From a checkpoint of a small rotation predictor.
Training: adamw at rate 0.00092, 38000 steps, batches of 384.
Rows from block 7 of a small rotation predictor, named by matrix and row number. Rows with one number belong to one neuron. Each number is 128 + 24 x the weight over its row's rms, rounded and kept within 0 to 255. All counts start at 0. Numbers have three digits each. After the name is the row's rms in percent of the matrix's.
After each neuron's rows are labels from the 100 images, of 14848, where the neuron reaches its largest size: "patch colour" is the nearest of a few named colours to the mean colour under the peak. Only what is clearly more common there than usual is listed. The data: made-up ball-and-stick molecule models.
# gate: MLP gate (model.blocks.7.mlp.gate.weight, 1280x320), inputs 80-159
# fc1: MLP up (model.blocks.7.mlp.fc1.weight, 1280x320), inputs 80-159
# fc2: MLP down (model.blocks.7.mlp.fc2.weight, 320x1280, transposed), outputs 80-159

gate.678 089:105116167130144123150132149145132137156106132122172161115119134140138159173128119109148112124117108140134107138094115131123146132115108148098139156172110092115125171095095102183158117157143128143088132121131136152130154152100108113096116104
fc1.678 094:149109124102135114164124119132134142127136127121136127120117149144172102128099118156082142126134100099145137119124112142124095153123172101121142170147105177125129128144110114136125106101122134145214100141136166151150157119134131121099170141
fc2.678 091:135119133123141121108127185155097136079144105113097179137086120141115133175136221188125188120120142154127158117157141132140141083131133141129104119082123163138153158111114126148158159120118107155124143187149114111134132084075163120155122159
patch colour: black

gate.590 104:124086111134149120122128137156150201111120083109127139110127119126109109146141154100147152154115144125119131148130164146163103127129156168098162117152152135131133108110153131154124128154122121121114183158155105156167130160108129189069099157
fc1.590 099:148118158090127120109127092104146133169120111104108161124135069149138166125146113100158122075112126160118156112136117105128116147118133102113115142130107116133128106083105102164164101153132150091097176160084083146150097129123141136133144135
fc2.590 099:129104080144128131141110151140127109107119117126117138131113104124099124095112120077147120180140122154118098130121140111181172125088120136113136116165160107158112096165127148127119131076117138103103068120104144120113103118086132121129137101
patch colour: grey

gate.220 098:139135162160139099126150155108123148159102104143137091175129086115125145097110165099106144157089145116065128134079137091147107161110130153135097107153132087175118157088126104128133121117148142118156152178097123137125147122106123122128119161
fc1.220 096:108127142145163095126117108121124107145100100158110119135121097109155138115115130121135082124141111135103170122103191158134170144151125137121150100068084139121126132163134109199109153111148144135143069164136133120117172122103154106156167126
fc2.220 096:117158125138085137125123140166136127138123190163101096147087124145135128115164174141122083138158123145161177135122122129156124155154196114105122123133103152149166100111119135124151125159126120079105108141117148154159130134120137118128105108
patch colour: brown

gate.42 095:109150166113129136072123139109116115151106139156099108139141111141137112168095159104131129115121137154097106132102169104122120132110132115146050143154109102189124130130089100163122130124153123145136138145119087141129119144151125133115143151
fc1.42 099:099116121093157119132145142146124119159102163140142177164150195122132127127111132084149153143158116120119091163128123141116139142121140132154155158111136113059103078074150136112135120121121108135122074140143150114150117132164097127143137163
fc2.42 091:168114113099150160122133135135084184142101129156139129142210094138109115139111149099125154124127112120135093127135083128145170156152123124096141155127143154112086117125108116107115118099133122152135138161138105130093109139136117115159113100
patch colour: pink

gate.310 081:139126152146125189106119152111162137127139119118102146146110067145167131122090171148125108115113150138116147120114135118126128104142135123117107155164088137104200162133098148147097144154100141091126120125129088129112151166140124144126152125
fc1.310 086:148132143105137134119107125129179110124121129121116126098082119125148158118177108127137115127137115128127106156126188126160087123117099131063135106080112092109109140159098091202092080164132121091148154142154089127135148127114111122132095107
fc2.310 081:106138137097118133141128088138177120156128131208097127157079123135197160162155096202170120133136130140134135114142135147102151122117128134171074142168121135106171137119143122105114120137138137109128150128119153122156125140161080159149104141
patch colour: black

gate.744 097:084139107121142153127133134099091081123139141111136126137129116126161126096122149140119126117094116111113142125169151139172061118125121107112133149128130178142142134110126119121122125106092124132112104136110094128121099183149147108145182119
fc1.744 094:155105147139068142133088162140125118172164129130101115127110144089126096104074113124179137121137146139091147124113125124127104130157132120176126139128122121140158108150130160093150142107175118159181157183095118113139092127146168138142094115
fc2.744 093:172190108117141134096129138111132118132127156138116068155083112073127099162128152101148128106157090165149143087144142111100151148158122082092138099115142111111147159127132117118123153166141148084140119086119131146166113167125095126093149097
patch colour: pink

gate.433 102:082114136115124119116120125114139107166154136126195184134127122095125125136121063122113136097124125157148134106096117132143106162120145114185117117133126085154162128125114152148080089168128127123118128157197148081150121170116154113121128103
fc1.433 106:117120146174133139151110123115123105136165159128123163100115089141128136136136115147099115131158132124126169123127109122158101132137134160170156092112124108106162092178110125117084118112154146103168168156105118165109134129174162150065117138
fc2.433 105:155130088147148147134121134133064103104087145097070101101136194105119162159130149132149107159178083138157168146105122150104125129128122169115126089100113140112144163135134136148094131118140157140106132102171166105129122086150125105111141128
patch colour: brown; grey

gate.53 118:128137146137127128140194096077108099123143139149138138105103098180149151110100152163104113121146098145134137067130137146166139138115131181125105138130156154137120114091113048137107121129139104079102125114127154175098135126147118117117143124
fc1.53 138:114177146146127132163151081105110095119136154147146126113076101167139163109125144159133100110141110139114114093116134167165131126080128185144115159128162142118137096079137098129125136126148090060121122098130154160103168130146124149146156121
fc2.53 126:128119197086108131144120151151145101166127088104117121146169100140112128134093103120142135135078160145165120147101161130118152123125104064130139154171150119136151133120106151120112106158147106127157114127147113158114161143181156156123124125
patch colour: pink

gate.724 097:127139134106149106118131160130177130154128085135143109096155129160153122114090149123183147115134149142152099124169118104136086150137136055068119154145144129163122177155098133127106177114066105175118122139138125141163103127144116117117095110
fc1.724 093:147147114149124083126164089101114152114159159129132113149139160105079137184125097141119108139123118154135078167146094119122170106118149156148062109140141127140175124111165145054148174132099157075131124146106132102132151124122100124168128112
fc2.724 090:135128137139122109146127128152115131131153113140074166157145117156115144145115142190129133111109137138152140125099149159104096105156111146083158098113123142106122135117127121094172117174148120124139160139128115130163121076128141121103131112
patch colour: brown; grey

gate.421 100:127133159108136130116147129109125124148119151126116150117126099128151146148182140141168116111124147141132133111118155163076162123143107098119146109101087139143102168129068076132111122066106151195122134141131167158131154116158140134119102141
fc1.421 107:127103088153137094156127131126121097139145139078132146117143118088130109106125062132117127105122098119128170147156099164134127126129141112128142100163105108129189138154131125132078109114126094122140139156133163131142138130113161161147116117
fc2.421 108:127096154151122144109125087132116132165149125127183088120179130122094155122123122163115124117110128146130111138106114097145139115147145107118133112152162149146080163091139128140120119106151157100120154112136125216141173150143136155152135121
patch colour: grey

gate.258 110:131122145114158142090125145125146159144132123131147179157128121137163097138112157111157162142150141136108115160111110137148136134109134079145133170146120110065147104063129139188118165139125103120142174137136093121149105185141117082092149142
fc1.258 091:082144195156116137141145130135150126114165128140134102109097175113093163145134130089112065138182150145148104138086160130097173135106154150104100101111152127152157123110141153064123125138103162100112113113096139066114154122117101145138112152
fc2.258 096:153122113112146120158125155131121113081119074102096116105134103124123148126133106154103123170118096116122122154131109143114109095107112133146145124132179106099146171177160115156127134156112167097107155129154150110161090092112127074144188122
patch colour: grey

gate.341 098:076196129136136134115108137160148149116142124150147162107146163115125158091138124188143130140126110093177126109155131137152118095105156182149117111139137123123145102103119103160110134156123101097118138133125107150110121146141114105100122107
fc1.341 102:112136135099144146120130129111105089113111129142093085129138147150144170133093157114163146126131153151115137114117134149129154125113159112111165160150128094160132108157113103136159130130134096144105094111119154146144132115084105128172162127
fc2.341 101:115120118114121118126135106117122095143152113142172102118147130134155101117172114116125112133115101150131155054152114127205138117110134151139116157140121111182116125164140122109160124060087151144113153123153130158119129144088116137105125091
patch colour: pink

gate.36 096:082110107136132107161143117127121107118176085126115132085144135100130150138128141104137167126098135119101135124156140132159140116155093146104168106135117141163163121121111099069121106137125123145144148106123096117130159145125143170129159123
fc1.36 093:130127107157123089133099106128138131143106119086103138133155118135081158125122135083139113035120084182125121102147137077133141119119133148096110111120124150119126100155129080128111087120151127143118168108119093127103101145147197152096154128
fc2.36 093:124143116081156120168078105139131119096102124114140152118142123167118110103151167191111090140133096134117179135126132116121140158094122110150117169173163131159114142151085179134129140144079139135137112149142153122126143098134137145111179075
patch colour: grey

gate.178 108:108136142129126126075125133099120075139107147126118101134130094137147127134134161118105173158128126133113130124112156140163113120156161115126152121114036093118135129118132112124082171157164133169101095170118115121146109111123125134147112134
fc1.178 112:089092146156090141102139120135087142126114108096163123096128189106155114110125073066097130118115134138119115164136164113134123149112115146113119125126117108125082094132124120138140154145157172126093105126130135129143095135147131144131127125
fc2.178 108:154075095170101138143128149121154161121128105136106067106117099094092112130108112113113144159136127139142086123078114115072092073112152145143165100140150109114111138149152125124119121113211137082117125073131119116101135149104166123122123115
patch colour: brown

gate.131 116:121151148067119111095146103127101126082157137135118097137106158127134100160119108141089149170148130127145108148103135136118080083120135182111137109151102117126110136138154150143085112194135152112136140114101126107125138151080099075089139115
fc1.131 124:126126103189157106146123154123174136154137116110147144101110106104108139116124149100161125104129096124117148149173138127124171121156129119135113118141160106136198126134115125116148174076070099139201146133167139167142134122160157198137093122
fc2.131 115:111121104131114117147140109131093140094165134187120107132085159133167121151150115138143128093174146107132171102138139118095098166115089160120132069056101158133139162130110118140113165108145108139148123160127147099140128139136120110149101173
patch colour: black

gate.312 097:074093156156143161081112116116159094083102110105145111124159160152155102102079145130131129144169156142090140104092158123140117162116171128126135128102116127083107117143114107093121122151171134108096148142116111071146143150185143097141101146
fc1.312 097:146128115134123107149160153133118159113118169172123101132113150140113170187162106135125118109134144132137117075122123131089157131097160139136122119129170114124098129077106131115135109125117161158147146140133149100119151141110111139093109113
fc2.312 099:141146164133138120111109114118164126128181163129128117144139157122192113128124135167168091136078156088147147134131145148081116160166084134105088107122108171159146131107103144138103137142110140119156168118135094133125158080149114112136080145
patch colour: brown; grey

gate.680 103:137164143194140151129118132141195120117108176126139189119110129125090149110131099142112102126138121136107126137120158141148142143104119135125076105129137146123179107087132149117091110126107154119156141117094057080122133152120142134111117140
fc1.680 111:112120149156108151148116100154146133106141136137101178127151138126123087128108092140127103163140134087115107091121161117111170121147126146129120066095124138133121088111135105141114134108153129115108143121116078098091115145157115154131125106
fc2.680 112:118129167135144134113127137122170182138101124071115149138127136120107178141092101124111126129090158116148107186115140152060112144123163104137093152156116119113141149095115132129091127165122123123144134142144166124158149086157126123162094140
patch colour: pink

gate.588 087:128116087083100137098134159111161120093120133166126137146165110087093159151118154161169125136118124143124116102152115120119137159128129167136123111173153146087140093116113133101146097127134137117116130120153132143139120162108129081134142150
fc1.588 090:131098180134118113095150186143216119126132127117115107120180093108107132105096144163145158127172146132114134141097165108113152114172141098087106146154134122140131185145126130125140148100148119147124113118090160132172137124161153124132151123
fc2.588 087:086128108119141066096125092124097127139137116092140139143113142121094142105127135156104140158130129146108138141108102108089123102131065118123128129191127158141098129138114140113111138127118159154142144128161161087101128100140145141127123162
patch colour: brown

gate.37 105:100122110150125128108187096184173167087138086086147104132110132122140159116132147127109105147145165124132108109115144166119131124106126148124142103139111137157172160107091096160111108143159160104161149115133105169101165116080113125123148125
fc1.37 107:153141146134133153141184115074094142119117147098154151138130106152164108150128098114137130095135149172122127089089120125100144153131128131137141089101096134149067120177121111129095099151165122173099147101100141140148139118141120111142139124
fc2.37 105:116080143157117160149124099110113093176143153142139105138115087140137162092169109127121089155086157160178133147093098143143126115147146109114070110175121103156131111106111147124149126181123174105164120100115133139095166155127136175065117124
patch colour: grey

gate.180 110:112096117162148157134194111129109142126143159121153116108124146100078114063109095135114108105134125134115130133129101142128118142099157144135125142133168166141144078126167108085180143110128134095109144123162105152104117129127151106157157133
fc1.180 106:121139130147095125127145111123128086115116155132165086127134088134131132132134126138120153117116099113137144131150112123156099155109092118101091107101135166118132151102146117086112122106106184140182124112104139121120181152138135151141122113
fc2.180 110:129063161112086096121122141127110126167126149139149112122168099156113100136139102121137126104119126155150104128124127115135110121111098109139171130178197138108075141074103130154128100127106110092166136155167144135151171147172117109142128149
patch colour: pink

gate.578 106:104106134135116113085169133151136098117144132107097109177175148097108098126106109105109132161133131117133125129103113099086128126156170148112150114150152135142121134112138074129152150165100137101150132161170144111132139145152124080194126148
fc1.578 111:159111110134131117152139163103138112144109159130068166145146098072097155116135144146118131133145115125118166100161125071165117071158157137129146161139167164121088085118084103114146140148118137110068159159159126161135130149122146141118123124
fc2.578 112:138121103145154118106127109103119121100124142139162149141119132126130124120138152122156127172143159124138144116089093096152119101091093141106172126092127149101116098131123145155181161106125145149140138123121132079132140114122150125095104130
patch colour: brown

gate.467 105:150117115092104142155108088106094063155137155141109127149151127118122149128129130157105118134092157132120116114122089136083114147125132096125129146109132111129101132116159159110131118116107125095111152115121120114124130119091118119185147119
fc1.467 099:130119106151111115092122125118121115106148072116079124137128122131091157131097129145136150208122116076120191136128130102094147094173149141110147113126119145136138117177116096147108131116169135115128150104161131147119106104120134085117103124
fc2.467 106:114173120170103173107057170105103122091112151154115093142117156144159131118140141072123138111133138103124151135172127143124108112113156147117123091126112146122163109134084191113125131140077147137131123115112077130094126185119110119139140134
patch colour: white

gate.635 101:095119131135127120140100156148175139138135116136122109143149115128100165149155157123169120119153101131157120124125118118085109180142107070090137138107148124163155172150067118142151164126159135122112120137151130106166118132139166120153088112
fc1.635 105:105134161087093132155148119164162094092124152126119142133107165130130140130122126102135124140156144110114068122078147159121141149121126119128145149101110096109099126106075069130122143161098096103137128117147122131077164116138122112153114111
fc2.635 108:148142138141170147129126139128182113109100093156164154116124099105096138132121044161132092124121161111174052150123133149151151117120080120122111145075134140085104150097116141126128111104128113150100125110144125132117138135121110128126138121
patch colour: brown

gate.19 095:126128157078118130144104166140149166139141111146112087120117129109129082123137187114177173126165133123143144165112154132075123164147135091111130128170100096157118132131133177145117161127133080201155145171139152112133124143136142081134149115
fc1.19 089:133149130139141158150146121129128110139103142115117137127100112144173111104113142121112153113120098142105143112122098188104153128104114111130141167153146141065126132112119121098136145112113109139162167111125124137148171137101123146126147126
fc2.19 087:103184090183109080132119179131132118084151163119114116109100159121147155146182148122135127131145108158127163140150110146102121141073124118127172095148121128099157158124123127107122134159141127108131086105105140132111110126109127149170150090
patch colour: grey

gate.516 103:134154108162143140118103135136103113145143148125112130103111165107127121125131127122085148062104102179121109131161150109156097136138124119101102136183091173074161130180138144138117119089128141122165171138113109128141121116132150130120112123
fc1.516 107:174124149103092153116108136117129148120146125123100138179103126083106111111128093110128155127109136138159111145097140096098094136145117144176133109094116152127129172109165154135173186161151124114182154140166149100176119136091110124167090135
fc2.516 111:170108143205093146085132130128111151119127101131108111149078105135130162150124145121125099112121169143165107167119141101151114152108136173139080077142142109104150105135114118123153122109112138131145085141096128113120132136103131098148049172
patch colour: pink

gate.177 104:067146124127097116095075162136147112161068163126154121137115106160140134102165134100170132133137112149144173152156119132144137138092113111118138127159147075108115149123103103167114098122153154164117116130127126122138083151150159113116169135
fc1.177 094:100126093155134139117063126146120193140138089121070173138130101140100071096120085142134150129105095105112125194157139129140157141144131092166150118116114146132129093124092112132112091148134115100121112147102120134146091132178143111103110138
fc2.177 087:105132108103111142149135130100125126118157131152138134139126121151152109142101166122119124146138069161130129109114129116082111122114076136108184111155143141163147143109132138144125118114155127129112159149079125136088156119110152171152142097
patch colour: brown; grey

gate.693 104:089132158145133109127128153145119143122155100126140128129151123155106091182142131117184148103186146133143154131125161097106152121149121092117135153155155127127129152153113079115167105132119158142123083121115147116143132116136157149105151105
fc1.693 102:127151160116163123109119141148100144163098121125151143127157131169119142132158130106065088088180104152116142111091146098160139116086110134115068189134118127116108140111124115109142141177190145126143133133132099132123088154122151146145128120
fc2.693 099:146132119143119151146131119133124135131099145128145115119135127097145141161095106080129158125127132127107147094135138123129165149105149137128151088118130110134143133144106132177114136094138100108101146135104127076126120162128160127129123152
patch colour: brown; grey

gate.696 118:130138081064148105120173101152104103128114139147112108139135151143095115118121141101166142145117139119107131100148131088152134097158138136135129152162176117128116114143144133119123102124079125114130107136161111116091166119126109085144135117
fc1.696 113:132116120190137134133100154118083137161147099126119138128146088108175113133095132134112132122098113128126127151134080124139115089134142128130141128112143151125126147102131113117163117135115128137114131156106161154117138152123140123141146121
fc2.696 104:136116123119051140127137151144129179076111186129107084136128099134101117094120108113159152123136125108145116134147115136113141153131146127156132148132127111129133133111146114127105107143126127122107111126174140125112122118121110141125175085
patch colour: pink; grey

gate.114 093:118081143133112093116136103149140125132159103104187126118068148096125137091092123118147151102135138133125115151115140138112139168092166159099116155124153098132101101104101153098114124122109145154107102164132149111184132139093152102105146188
fc1.114 088:122135105162120122118129157144147144109108114096148100138137148115148127102118044154157126142134085126132112139149147156146127141134123133124129175120148142151097090159127115118113118124075146119115110111133102095152123136129125144109138137
fc2.114 094:084131162156139106140120178163164144121122129160101115149110099120168113111092110151109119102130134118156121120150172113117127180184100086143131088104130147119115107153148139149129091154110119112100104136152159134171124167141107057153158169
patch colour: brown

gate.210 101:144131109116103123110148122122129113111129159100146118180115096150111112159113117129138160156093166125131126143133111155163111111112096109138079149147090116095118132092110107100101124187127141100107106140149107120090155155133114128092128144
fc1.210 108:103086117081108179130146104132031158177113113106145121117199125148133101105134148072107137133110142079104147078131112119105129157144117107099179110151120141147129094137152147153174141124143112132098173105149138129154099171161143131095127148
fc2.210 106:137094118129121125092123055159115176104150150080123133106147107169109136132110103122115141126080132146116141132114109085154133113128140170145155151137090126162103108173131139148112143074137136138153121103175129139154142090138153100157143125
patch colour: brown

gate.195 110:174110153142104128135162152090154107140160134136111135137148106151134137115129160144119164157118160130117113102123112104167095123144156120168129125125140121122127167091102087078167126089116132092155132149117129104112137146138098111130123116
fc1.195 112:113146146095135123087108146099130088168149112111140101143105105112127095120110161120123163114122106147170131152139114111130120129182109093120115126161056096117148159192099118132086195141132152180149153140118097153150120121131150125147133116
fc2.195 108:145156113135143145106130143156077099122129103134151094118115133143124134139132159102122109116142093150049158085119111108161149105141186135154098120126145124174125107157118106148183175121124155153091143140169120091142117096128088125087112122
patch colour: black

gate.125 105:091154155140119134125124146162174143117112103118096165153102154092124135111138153139131163144163110093130123135104125122051118112181112152094146141112123139112120138161115123168141151130146127109099138133142131138115116148108137122128119151
fc1.125 101:127140126171102111116125091158154130140118097139103133133095168130117125137135122156160099186148095101163069145158122125129131124143148110121137096130143142115077119153132142129107102148127145146157124122119141114145135127148054133100107137
fc2.125 108:164154166167132133132096140127138107171101114175180122137147108134095112130118111112150111138123118172105089092092125127148131116127154111148166131124143135131134145150119154151106123136120129128102101150115123156138169120111155141133110128
patch colour: white